python train.py --model="multi-label image tagger" --head_dim=32 --fused_qkv=true --bias="all" --experts_per_token=2 --patch_size=[4, 4] --pooling="mean" --optimizer="soap" --shampoo_beta=0.95 --precondition_frequency=10 --one_sided=true --grad_clip=1.0 --final_lr_fraction=0 --warmup_steps=1480
Rows from block 2 of a small multi-label image tagger, named by matrix and row number. Rows with one number within an expert belong to one neuron, the router's apart. Each number is 128 + 32 x the weight over its row's rms, rounded and kept within 0 to 255. All counts start at 0.
After each expert's rows are labels from the 100 images, of 14848, where the router gives the expert most weight on average: "responds to" is what is common among them. Only what is clearly more common there than usual is listed. The data: abstract colour fields from 500 small random pattern networks. In brackets: how many of the 100.
# router: router (model.blocks.2.mlp.router.weight, 8x256, trained with AdamW), inputs 192-255
# up: expert up (model.blocks.2.mlp.up, 8x64x256), inputs 192-255
# down: expert down (model.blocks.2.mlp.down, 8x256x64, transposed), outputs 192-255

# expert 4
router.4 [103  91 162 191  93 120 139 115  85 119 156 130  86 177 119 159 110 108 125 122 131 164 103 194 179 116 122 152 173  86 144 150 137  73 146 114 156 113 117 122 136 148 146  98 168 109 128 148 102  98 167 102 169 114 152 143 136 146  81  58 153 111 114 168]
up.0 [150 129 100 116 176 177 109 140 128 117 145 151 148 102 113 104 153 163 141 143  55 108 103 140  90 101  88 122 118 146 110 147 132 122 122 106 105 148 151 153 173 133 163 146 138  99 181 145 106 182  93 178 128 154 114  89 131  91 145 166 119 124 165 172]
down.0 [122 151 135 128 176 133 152 124 148 169 131  90 164 154 104 154 141  76 135 123 127 118 126 143 164 124 128 124 109 168 168 105  78 126  97 182 110 162 113 149 119  55 139 101 102 146 107 138  85 107 159 120 145  58 115  77 109 147 150 173 171  85  83 117]
up.1 [118  87 154 121 151  88 121 157 111 167 139 168 150 101  87 111 149 112 139 137 135 148  83 145 136 182 166 176 132 155 183 166  78 100 120 163 144 149 142 139 165 139 103  70 171 161 149 113 104 118 162 151 112 102 133 118  61 137 146 164 120 177 112 169]
down.1 [130 131 120 167 135 148 158 201 153 216 152 122 152 153  79 165 109 113 152  99 153  28 118 149 169 144 131 113 119 106 114 160 173  93 189 123 198 109 132 109  95 103 123 145 104 122 181 120 170 127 159 170 159 123 164 108 150 153 154  95 121 165 107 155]
up.2 [137 163 119 127  93 163 140  82 154 157 128 128 101 121 173 124 175  99 106 158  98 142 132 136 163 107  92 142 144 137 114 184 134 114 163 105 186  87 114  77 130 151 132 203 150 131 175 164 101  92 121 123 113 183  76 104 157 125 108  45 125 116  67 127]
down.2 [132 108  69 124 119 108 159 103 107 113 131 109 157 123 160 162 157 123 113 124 117 161  90  82 140  98  87 149 152  92 102 121 172 178 125 104 172 148 120  53 139 157 133 172 171  68 108 161 115 117 118 132 170 144  93  93  69 145 114 105 136 116 107 128]
up.3 [121 169 102 126 149 130 164 163 167 109  90 110 136 138 130 120  90 154 134  55 144 177 136 132 132  85 106 122 114 140 127 121 220  91 138 127 105 130 147 170  90 130 178 130 149 133 152 108 166 166 108 118 121 155 113 169 200 172 149 130 132 173 162 115]
down.3 [ 70 111 115 129 131  91 132  57 161 106 170  88 112 136 120  69  89 200 111 114  70 104 133 135  90 143  79 182 131 135 160 179 140  51 107 156 182 137  84 181 126  96 146 131 101 117  92 124 165  91 120 138  82 170  57 187  88  98  76 138 140 145 150 113]
up.4 [174  97  97 150 121 104 156 133 171 114 139 103 110 196 142 111 146  92 127 133 144 130 127 132 175  71 136  57  64 125 158  74 204  63 182 125 221 110 124 164 144  97 132 136 117 110 139 118 120 185 114 109 101 120 125 140 139 128 189  99 164  81 164 127]
down.4 [167 113 145 123 100 138 104 139 147 149 124 145 137  80 151  71 170 125  76 165 112 143 153 136 125 148 186 143 134 149 144  83 118 122 100 109 118  36 136 159  85  89  91 146 116  89 143 129 100 112 141  72 161 140 146  71 161 159 169 158 186 168 156 138]
responds to: dark (71); smooth (37)

# expert 6
router.6 [137 139 130  76 131 161  78 136 128 130 118 151 152 135 128  91 163  64  89 132  76  94 124  69  87 122 143 150 132 196 115 132 115 159  91 166 144 126 166  95 146 125 156 168 121 135  54 133 181 136  82 125 127 123  49 144  85  95 154 135  93 133 130 126]
up.0 [145 144  95 179 197 129 114 108  60 136 188 102 117 134 112 121 153 101 150 147 123 164 132  89 169 127 123 152 176 149 200 186 109 138 171  91 145 176 187 112 124 144 121 124  62  88 126  94  77 132 103 109 149 100 151  92 137  52 129  66 143 103 177 139]
down.0 [125 111  85 138 130 159 120 116  99 102  96 132  69 174 108 134 107 153  77 149 179 108 174  69 136  74 101  89 146 109 144 152 103 192 113  84 102 153 199 123 163  97 121 129 109  93 107 127 123  83  83 170 115 123 150  91 119 103 102 142 160 138 134  88]
up.1 [108 112 110 162  33 150 119 146 119 105 154 162  75 134  83 130 109 136 165  93 188 131 113  97 116 177 142 133 168 126 175 157 151 132 121 123  50 114 142 143  94  50 133 130  83 115 178 188  98 156  82 146 163 155 106 138 160  65 131 122 139 158 101 106]
down.1 [158 148 129 113  85  96 140 102 151 124 156 116 133 144  74 189 111 100  75 138 164 146 169 113 156 153 129 118 157 125  53 138 168 116 132  94  89 175  83 137 221  97 101 191 171 177  88 138 143  93 185 166 131 124  89 161 126 147 137 118 137 103  49 155]
up.2 [123 144 140 156 120 133 181  99 188 131  96 100  99 145 189 155 165 133 114 124 123 125 174 102 119 123 116 110 137 120  87 138 161 112  78 116 140 119 143 106 129 153  98 103  63 133 142 125 141 116  79 106  76 106 157 169 141  99 106  93 151 150 165  90]
down.2 [133 116 163 113 129 134 128  95  71 165 157 149 173 138  47  93 168 122 105 144 139 159 120 154 102 191 151 161 109 119 138 163 153  76 136 146 131 139 158 105 117 105 120  90  72 160 135 140 139 145 154 130 125  84 135 174 124 198  86 108  99 106 116 159]
up.3 [124 113 126 105 100 136 152  89 136 140 164 144  99  81 103 108 132 104 121 163 171 137 145 156 168 155  94 168 160 145 135  73  83 136  73 145 151 145 122 142 127 133  90 171 157  84 120 140  93 131 122 132 198 119 185  93  84 154 121 157  79 138 122 168]
down.3 [140 176  70  96 124 121 126 176 162 175 149 117 118 113 142 150 156  92 135 119 169 142 131 125 190 122 118  97  85 155 145 148  62 164 118  56 120 173 135 156 146 118 175 105 128 143 126 168 119 148  83  68  76 137 121 142 151 124 153 106 158  91  95 166]
up.4 [113 164 104 220  82 126 166  77 147 194 135 128 114 153  86 135  78 118 122 170 131 106 172 145 122 109 174 128 135 177  84 148 123 104 140 149 145 214 175 185 128  70 131 152 182 129 184 151 163 113 143 120 125 172 115 163  74 102 149  55 110  45 146 176]
down.4 [ 81 112 152 124 127 109 134 114 148 132 127 100 140  64 132 171 139 163 112  80 112  87 164 131 110  94 155 127 147 160 159 170 124 102 186 105 123 198 147 109 126  42 125 104 149 129 170 222 161  74 113  82 134 141 124 174 120  96 139 104 134 100  93 111]
responds to: smooth (45); bright (36); mostly red (31)

# expert 0
router.0 [136 130 190 115 124 170 137 111  96 126  87 172 124 171 152 159 128 104 152 138  22 126  78  92 120 107 103 119 159 123 139  87 136 102  94 126 137 151 193  96 139  91 143 161 115 138 101 108 142  87 133 152 123 140 134 135  71  43  58 185 104 105 137  91]
up.0 [156 150 144 146 122 143  90 158 193 163 114 162 117 105 126 117 103 140 100 103 107 145 153 171  57 145 140  96 155 167  39 119  97 125 151 158 139  85 162 144 160 126 138 152 141 100 111 128 157 119 145 126 130 160  47 141 147 176  83 147 111 168 108 151]
down.0 [107 135 142 158 155 170  90 108 140 115 130 105 103 113 126 135 168  86 149 162 103 169 182 112 160 171 161  64 109 103 116 125 197 158 125  99 170 108 128  79 143  59 177 149 124 133 206  88 156 129  88  94 112 168 146 121 208  94 141 100 196 135 150 167]
up.1 [166 116 127 106 139 163  96 132 137 141  75  97 128 137 129 120 151 140 189 134 128 142  79  96 137  64 163 103 100 104 183  88 167 155 142 118 112 108 115 132 114 165 146 165 150  97 163 120  73 173 149 177 131  45 133 104 177  79 156 151 150  67 145 129]
down.1 [110 139 168  89  90 116 128 139 134 114 157 110 122 143 133 136 103 130  95 151 133 164 105 122 112 107 153  93 130 105 105 133  83 140 147  98 141 145 120 125  83  98 115 108  71 154 126 128  29  77 204 120  68  68 161 116 155 169 129 111 173  79  85  77]
up.2 [130 156 149 147  78 139 138  85 184 181 142  92 111 113 120 156 145 124 114 140 140  59 197 121  58 141 189 123 143 123  99 124 161  84 124  87 170 140 144 101 115  96  98 154 134 177 180 139 156 113 119 117 127 122 101 173 140 143 125  78 165 134 114 108]
down.2 [147  88 114 167  89 172 133 160 128  75 134 107 171 147 143 142 120 145 155 153  96  86 126 116 115 154 111  97 112 148 165 120 105 104 142 205 186 115 193 131  90 141  83 101  97 162 107 163 126 117  96 128 163 116 179  69 102 118 151  85 154  50 124 103]
up.3 [104 169  98 122  85 122 172 106 108 112 165 140 126 121 144 175 133 169  97 180 152  79 143 134 150 166 150 129  80  64 131 143 151 162 143  88 142 162 132 138 150  86 151 153 133  78 158 163 127 129 138  89 143 157 125 139 138 153 165 155 126  97 100 180]
down.3 [112  96 165 192 142 130 167  57 126 110 128 164 169 162 150 129 120  90  94 138 113 157  77 170 112  92 106 148 113 119 162 148 142 118 105 116 165  89 123 112 161 150 117 165 150 111 118 126 118 159  69 199  85 133  86 182 119 143  92 148  99 140 122 103]
up.4 [125 117 153  93 117 102  93 113 119 128 153 149 157 133 187 115 115  99 125  60  99 124 129  73  56 111 109 113  99  94  80 135 124 119 122 136 175  90  70 117 172 145 104  86 110 123 100  90 132 165 119 140  86 130 162 141  91 105 147 154 124 189 164 164]
down.4 [109  56 175 149 174 111  69  78 104 167 209  88 104  97 128 126 111 159 122 167  84 104 120 126 101 133 131 165 189  57 167 176  86 116 146  94 116 131 104  60 153 200 112 125  98  61 158  83 146 119 100 108  48  90 138 126  75 127 134 152 117 152 120 142]
responds to: mostly blue (100); smooth (54); dark (31)

# expert 1
router.1 [148 128 146 164 170  90 159  98 104 145 172  95 109 105 144 171  84 202 128 118 110 109 155 202 154 138 147 134 141 131 150 133 103 128 166 128 102 145  81 134 169 111 116  93 184  84 139  46  56 101 177  92 146 125 108 121 138 142  76  94 139 125  71 139]
up.0 [143  72 196 125 142 141 112 142 128 123  80 125 119  98 117 112 142 140 127 201 127 166  98 111 115 136 113 133 130 174 160 114 179  81 154 134 103  75 105  69 158 113 124 115 157 121 146 166  99  87 123 175 220 122 111 183  41 129 160 162 112  89 142 166]
down.0 [101  84 113 149 145 180 134 174  79 182  97 109 163 117 149 116  59 122 108 103  91  94  50 118 123 122 113 123 112 142 171 122 156 127  89 153 154 140 142 132 144 100  96 160 156 158  99 146 194 102 107 125 152 177 132 148 104 121 120 161 135 136 149 113]
up.1 [ 96  96 136 107 151 143 109 152 115 235 140  97 143  81 120 150 111 119  94  94 104 165 147 216 169 110  91 128 155 136 148 136 124  87  93 104 148 127 124 140  88 119 137 129 149 104 163 148 175  95 159 155 127 167 109 128 189 176 123 152 137 156 144 140]
down.1 [167 136 181  90 116 135 149 181 138 136 118  96  68 131  81 140 151 123 146 123  84 157  76 135 140 108 149 131 164 153 176  77 183 124 149 150  69 112 180 141 124  89 100 119  48 195  98 140 134 117 170 152 127  76 164 140 119 123 148 184 150  80 129  76]
up.2 [119  56 129 140 184  87  94 153 209 157 184 173 106  86  86  97 158 117 161 160  71 107  63  97 150 117 141 133 110 142  83 129 130 141  78 166 101 112  74 112 140 108 179 148 179 108 126 125  58 117  76 199 117 126 144 148 128 115 149 182 110 136  52 140]
down.2 [ 78 142 145  97  72 145 124 162 124 123  67 148 147  54  82 155 125 176 136 127 141 184 146  96 114 155 132 125 118 135 138  81  90 153 102 124 119 144 142 131 116 165 160  94 123  88 102 154 167  93 169  52 178  53 105 101 109  85 118 127 123  65 107 102]
up.3 [114 121 125 147 131 145 142 137 184 148 139 176 154 142 138 159 155 108  81 116 115 122 129  89 116 102 119 125 107 106 172 110 145 137 129 124 120 105 121 173 135 155 133 132  92 130 127 112 139  98 159 124  88 106  59 134 138 146 107 118 145 112 115 130]
down.3 [131 127  19 142  80 123  88 136  72  95 115  81 114 162  91 126 159 127 136 142 143 139 122 117 131 122 166 135 128 129 137 164 137 136 146 116  62 164 125  62 114 173 153 105 166 128 109 104 139 102 143 144 123 158 169  83 135 112  85 174  85 186 141 114]
up.4 [117 153  80 129 155 147 120  72 175 129 122 137 123 140  93 122 107  63 116 125 141  81 100 111 125  81 118 108 155 155  92 189 134 104  72 158 149  32 105  77 186  59 126 119 142 117  93 156 157 149  97 161  77 204  86 171  91  71 124 153  98 151 124 150]
down.4 [176 133  98 146 115 137  97 154 110 111 105 136 138 144 131  88 114 131 117 125 149 115 132 171 136 109  76 138 125 187 134  89 182 113 114 137 105 122 149  83 130  76 121  58 147 112 137  90  60  71 155  76 167 149 141 121 131  70 155 104 112 155 202 139]
responds to: mostly green (100); smooth (67)

# expert 5
router.5 [102 135 187 137 144 151  98 140 211 123 135  96 106 148 180 125 130  98  98 110 126  89 131  33 145 109  87  79  71 166 113 166 123 122 114 136 139 146  71  94 107  99  88 107 105 140 118  80 175 124  95 159 112  86 192 166 124 118 207 120 162 107 178  81]
up.0 [150 142 101 100 161 106 155 127 138 136 148 150 118  96 102 114 124 109 177 131 126  93 107 154 102 160 110 160 148 110 138 139 120 165  88 200 132  76  96 119 150 154 110 144 154 100 120 140  77 157 158 123  93 124 130  86 171 113  95 141 129 103  82 167]
down.0 [132 134  98 132 166 122 141  80 126  77 103 171  65 101 172 183  71 108 182 127 126 181 133 126 120 168 106 131 165 118  89 122 154 152  67 142  92  98 111 120 154 148 145 131  92  79  86 109  69 170  64  76  95  71 131 162 106 106  70 156 127 103 138 163]
up.1 [111 161 112 129 134  90 165 105  91 147 122 158 148  86 151 139 120 112  82 112 101  40 142 159 117 161 168  75 123 142  93 128 113 102 196 142 169 142 138 125 166 155 161 165 122 110 155  93 116 116  82  86 119 144 124  76 119 166 118 128  69 180  73 120]
down.1 [189  66 125 128 164 171  80  85 173 121  98 165  94  75  90  73 137 143 149 171  43 156 113 105 158 138 139 107 120 147  56  95 149 134 106  98 131 168 145  94 140  99  86 144 162 133 143 135  99 103  63 161 123  81 118 164  91 154 147 131 162 124  59 134]
up.2 [163 106 129  85 125 123 112  95  67 116  50 163 129 145 165 111 162 158 140 131 149 197 108 110  86 130  90 222 191 130 131 133 113 127 131 106 179  75 125 154 158 104 102 124  93 110 116 174 168  61 126 169 145 181  97 147  71  92 145 149  97 137 131 140]
down.2 [133 113 131 110 125 120 104 100 102 161 159 145  70 157 111 162 121 137 158 144 149 163 108 155 183 135 141 103 131  88 136 145 104 164 165  96  83 137 122 150 122 129 130  77 166 119 132  86 114 123 132 134  75 112 118 123 151 171 128 109 160 185  78 158]
up.3 [ 50 166 132  74 125  63 108 129  96 104  82 165 115 172 127 103 178 109 169 101 116  93 105 142 122  99 112 158 128  96 138 182 143 141 147 154 161 186 154 179 114 135 127 155 112 143 158 133 193 135 140 183  93 148 137 141 134  63 116 124 141 123 138 110]
down.3 [154 101 172 148 114 132 194  76 139 116 142 131 114 145 125 136 169 141 110 132 131 110 131  95 187 116 160 176  93  96  96 126 125 118  49 131 120 103 112 198 156 104  87 167 191  76 138 101 139 125 113 143 117 120 145  93 138 107 119 166 157 112 101 198]
up.4 [105 127  83 172 153  89 149  78 160 116 131 120 136 165 128 135 152 104 165 141  64 141 182 125  99 103 154  37 130 132 144 168 137  61 114 118 113 155 140 103 143 118 101 121 109 160 143 106  90 154  71 132 104 112 146 146 149 139 127 143 200 114 142 136]
down.4 [212 153 122  73 131 171 127 156 154  85  97 148  71 102  71 130 155 121 126 119  98 125  95 157 142 144  92 110 162 174 143  49 135 108 125 119 120  91 148 175 135 137 235 132 157 172 125 167 147 170 153 112 133 150 107  88 131 163 140  87 126 120 103  70]
responds to: bright (25)

# expert 3
router.3 [ 67 139  78 123 159  92 111 193 136 131 127 115 145 156 107 126 166 106 117 106 161 107 158  79 147 158 127  65  10 132  92  95 163 156 167 139 149 102 127 121 116 115 121 171 118 119 120 186 133 226 142 100 115 109 127 109 174 124 185 127 140 122 167 120]
up.0 [112 135  83  75 157 154 145  68  94 122 114 138 146 119 177 139 111 165 131 123 140 118 159 134  85  98  68 123 169 120 103 145 129 150  92 115 119 128 105 133 115  93 164 160 157 167 123 158 125  83  98 100 175 170 191 127 112 133 103 175  90 167  71  74]
down.0 [142  91 175 181 135 179  81 130 152  88 155 124 124 116 123  55 102  79 159 168 155 167 125 146 146 129 109  34 106 139 148 109 169  68 128 112 163 109  91 108 107  79  71  71 118 118 130 131 146  88 176 149  98 127  92 118 128 178 174  85 164 125 131 200]
up.1 [111 133  98 122 123 148 116  88 143 125 143  97 110 144 134 181 155 120 154 135 103 123 155 129 132 140 131 155 172 173  76 128 169 101 180 124 164  96  99  92 139 184  96 193  77 173 116 123 129 156 112 122 120 133 149 137 149 137 128  88 132 143  56 131]
down.1 [107 131 132  96 154 109 189 149 156 159 137 107 188 124 129 185 132 175 109 134 152 120 124 179 130 155 107 140 135 168 136 130 121  97 134 129 177 142 120 158 165 112  65 135 120 145 100  84 160 114 183  88 165  90  91 194  92 129 141 109 127 136 108  90]
up.2 [141 173 171 100 116 120  61 162 112  97 156 110 153 121 133 127 113 137 107 111  96 133 143  97  73 147 102 109 169  99  85 156 168 115  74 117 122 143 121 177 146 182 137  50 137  57 148 143  78 154 133 136 143 114 108 103 161  65 109 171 127 143 147 188]
down.2 [118 175 158 165  76 151  71 139 157 113 130  94 178  73 107 118  88 107  86 172 105 161 103 127  99 119 134 162 164 168 178 162 136 138 218 122 110 152 158 108 131  60  98 103 166 152 130 133 165 165 138 147 131 132 133  83 161  60 181  96  90 134  71 130]
up.3 [ 99 146 172 155 104 163 122 114 111 132  58 189  84 179  88 131 110  95 135 186 151 157  99 107 110 150  62 155 189 136  93 151 130 151 117 147 194 142 152  93 107 119 120 129 114 165 110 173 185 101 122 165 181 151 106 133  99 154 112 168  21 126 145 158]
down.3 [146 137 158  86 103 115 122 162 111 119 107 169 144 127 173 161 156 134 144 113 134 168 124  95 137 118 136  98 158  86 110  63 120 119 187  84 173  63 155  96 137 147 172 202  92 185 121 165 168 107 124 143 189 151  92 130 143  56 128 212 224  98 122  75]
up.4 [109 146 172 155  95 145 151  81 159 103 126 165 145 160 110 118 141 165 193 132 130 145 120 100  97 121 132 113 165 129 154 113  84 166 118  95 163 125  97 144 113  98 122 177 138 125 147 187  87 149 163 134 101 101 154 151 153 179 118  62 111  98 112 132]
down.4 [116 133 117 137 102  92  93 148 121 120 128 110 129  53 134 161 114 119  92  86 157 149 136 149 147  88  57 169 135 139 136 161 147 129 153 123 184 126 132 164 109 137 140 142 113 159 121 152 145 160 120 112  72 143 109 115 174 151 152  71  94 149 107 140]
responds to: mostly red (92); smooth (42)

# expert 2
router.2 [ 93 149 102  71 110 112 160  95 110  92 147 187 117 142 112 161 131 176 134 166 117 158 196 242 135 126  91 105 211  67 107 140 100 173 134 113 121 130 129 145  86 130  94 189 132 167 231 167 102  84 141 103 150 109 104 127 125 185  45 113 118 144 101 154]
up.0 [122 122 109 122  37 128 151 169  79 153 180 164  98 106 104 200  92 109  86  97 181 138 199 163 178 155  83 128 129 115 168 110 149 128 118  86 114 128 117  97 126 131 108 137 124 118 131 146 139 116 139 101 157  77 111 142 131 127 142 138 141 108  98 194]
down.0 [149 146 157 183  70 150  65 152 165 122 101 136 160 106 116 105 149 124 110 189 126  82 110 150 136  69 123 159 128 133 148  97 115 110 155 116 126  82 118  73 130 105 126 131 145 124 180 161 150 137 174 143 126 167 180 107 106 128 146 137  86 129 116 142]
up.1 [123 163  92 198 159 139 142 153  96 147 169  82 121 124  83 102 116 100 121 129  68 106 178 133  83 124 173  87 141 123 111 172 167 125 133 129 109 119 145 138 159 120 144 150  95  84 127 153  93 165 118 202 128 129 108 147 127  92 143 132 112  83 122 169]
down.1 [ 85 130 174 103 127 116  45  95  57 160 137 133 165 127 140 134 154 143 118 154  88  77  96 112 136 143 144 173  96 127 162 149  97 123 146 182 103 160  99 165 133 141  66 129 119 179 194 112 145 159  99 158 129 158 136 156 103 125 128 106 121  83 176 111]
up.2 [127 179 144 139  89  97 142 104 128 110  74 102  45 169 136 169 124 144 120 141 185 134 189 127 117 108 120 138 115 101  65 117 116 124 104 111 173 155 123 112 153  96 104 108  82  74 100 139 117 115 120  89 118 113 119 111 122 144 134 138 125 102  91 125]
down.2 [165  97 180 163  94 135  66 103 128 131 146 108 150 138 104 103 160 109  87 127  94 119 132 140  44  42 133 144 134 164 154  91 152  90 116 136 176 114 115 107 134  82 143 129 162 110 176 100 104 157 138 154 146 108 108 143 145  57 130 111  89 104  78  93]
up.3 [115  94 190 201 160 126 105 129 115 163 109 151  95 143 159 107 137  47 164 129 194 143  86 111 183 109 131  91 135  82 132  87 105  87 134 153 137  94  96 105 132 167  99  66 108 108 149 129 157 109 155 138 134 157 148  88 153 110 168 131 110 190 171 178]
down.3 [110 131  82 135 151 126 194 151 108 155 152 140 136 143  98 141  56 146 145 134 119 130 128 115 117 162 168  97 127 180  74 128 167 131 125  85  85 125 132  56 113 128 137 122 185 147 165  92 147 157 103 155 160 171 148 200 166 117 141 159 192 129 144 169]
up.4 [ 95 224 115 172 182 184 114 115 147  90 121 120 179 100 141 134 112 120 158 171 171 105 177 122 146  93 117 120 120 150  95 143 157  96  77 156 143  49 184 108 133 134 128 108 182 121 147 150 118 170  79 161  71 144 132 156 123  70  79 125 107 127 139  69]
down.4 [124  68 130  92 153  92 108 133 147 106 106  84 138 170 100 140 136 102 106 122 120 120 156 130 105  90 163 108 116 156 138  74 135  69 106  78 176 109 129 138 139 120 109 170 154 100 139 137 161 161 109 165  80  79  88 125 118 144 135  89 131  69  89 174]
responds to: bright (39)

# expert 7
router.7 [172 111  97 110 143 121  92 135 102 151 158  94 148  61  87 114 115 167 139 145 156 138 181 112 104 169 192 140  26 127 147 122 116 108 136 148 123 123  98 133 131 131 138  84  91  55 177 185 126 238 122 148 145 101 151 105 193 133 190 104 119 124 129 153]
up.0 [105 168 149 131 127 116 112 136 153 153 120 174 165 150  59 121 163  72 127 136 137 113 113 123  92 122 115  87 148  76  88  79 119 149 158 120 145 110 134 153 138 101 130 144 165 144 130 164 136 146 138 170  93 147 108 139 118 112 113 132 139 117 179 172]
down.0 [120 175 145 105 141 150 135 164  75 165 137  98 145 121 110 128  83 116  99 110 151 112  82 117 115 138 136 111 138  99 130 107  90 110 142 101 163 139 122 151 106 151 169 169 108 131 109  78 138 154 155 140 115 163 142 108 141 138 180 110 126 154 159 129]
up.1 [ 60 129 103 184 174 148 101  73 144 148 131 132 106 152 108 153 125 101  90 161  95 125 121 177 121 170 157 153 117 120 185 114  83 102 100 128  88  94 120 162 158 223 153 134 139 153 123 103 138 164 138  90 101 133 107 139 101  69  87 116 148 120 157 139]
down.1 [143 109 179 100 107 181 144 170 114 116 130 106 168  99  87 132 177  92 124 186  55 123  91 140  57 106 190 146  99 166 143  92 139  81 146 167 131 102 133 188 114 108  93 137 118 149 194 169 125 139 113 127  90  71  92 137 123 158 116 103 183 119 108 160]
up.2 [ 84 133 163 124  93 137 163 143  91  60 160 128 128 185 173 102  57 116 183 125 147 180 101  95 118  86  91 120 162 106 128 105 136 134 125 108 113  89 132 120 127  79 151 134 104 117 139  99 159 117  83  87 141 229 145 103 117 104  85 148 125 188 162 121]
down.2 [140 151 171 131  69 114 179 161 138 156 142 129 153  94  64 148 163 130  80 134 104 127 103 162 106  45 129 145 108 163 115 163  81 143 170 151  88  98 104 146 144 129 117 136 127 114 156 147 160 112  97 156  64  85 115 185 122 109 151 163 148 138 109 165]
up.3 [ 95 168 145 134 160 105 165 151 117 169  95 157 101 138 184 115 178  96 124 106  87 161 156 147 111 115  98 116 119  93  68 113 121 142 101 112 179 113 153  86 114  39 174 212 195 158 148 133 110 115 145  93 140  81 148 161  96 206 111 174 164  77 103  66]
down.3 [104  74 138 156 139 135 118 179  69 132 115 108 135 138 119  75  95 125 108 101 130 148  98 154 109 123 157 141 143 180  80 209  87 150 149 138 105 136  94 128 153 147 188 133 160 110  75 157 171 118 120  97  85 105 105 110  77 203 119  94 117 161 105 109]
up.4 [123 154 117 123 119 120 138 160 110 135 148 122 161 153 118 149 116  80 145  87  63 123 117 138 123 102 165 149  96 120 142  99 131 182 136 181  84 172 170 178 131  99 121 142 103 141 112  71 171 162 101 174  49  92 104 120 142 113 129 171  80  99  93 154]
down.4 [115 111 144 140 190  89 151 119 107 159  88  75 106 146 165 176  87 117 115  93  98 103 135  92 184 125  98 172 150 134 114 110 174 142 129  99 172 125 147 158 143 132 163 206 125  81  84 133 107 101 108 143 138 138 148 153 145 101 113 167 118  89 193 153]
responds to: bright (45); mostly green (44)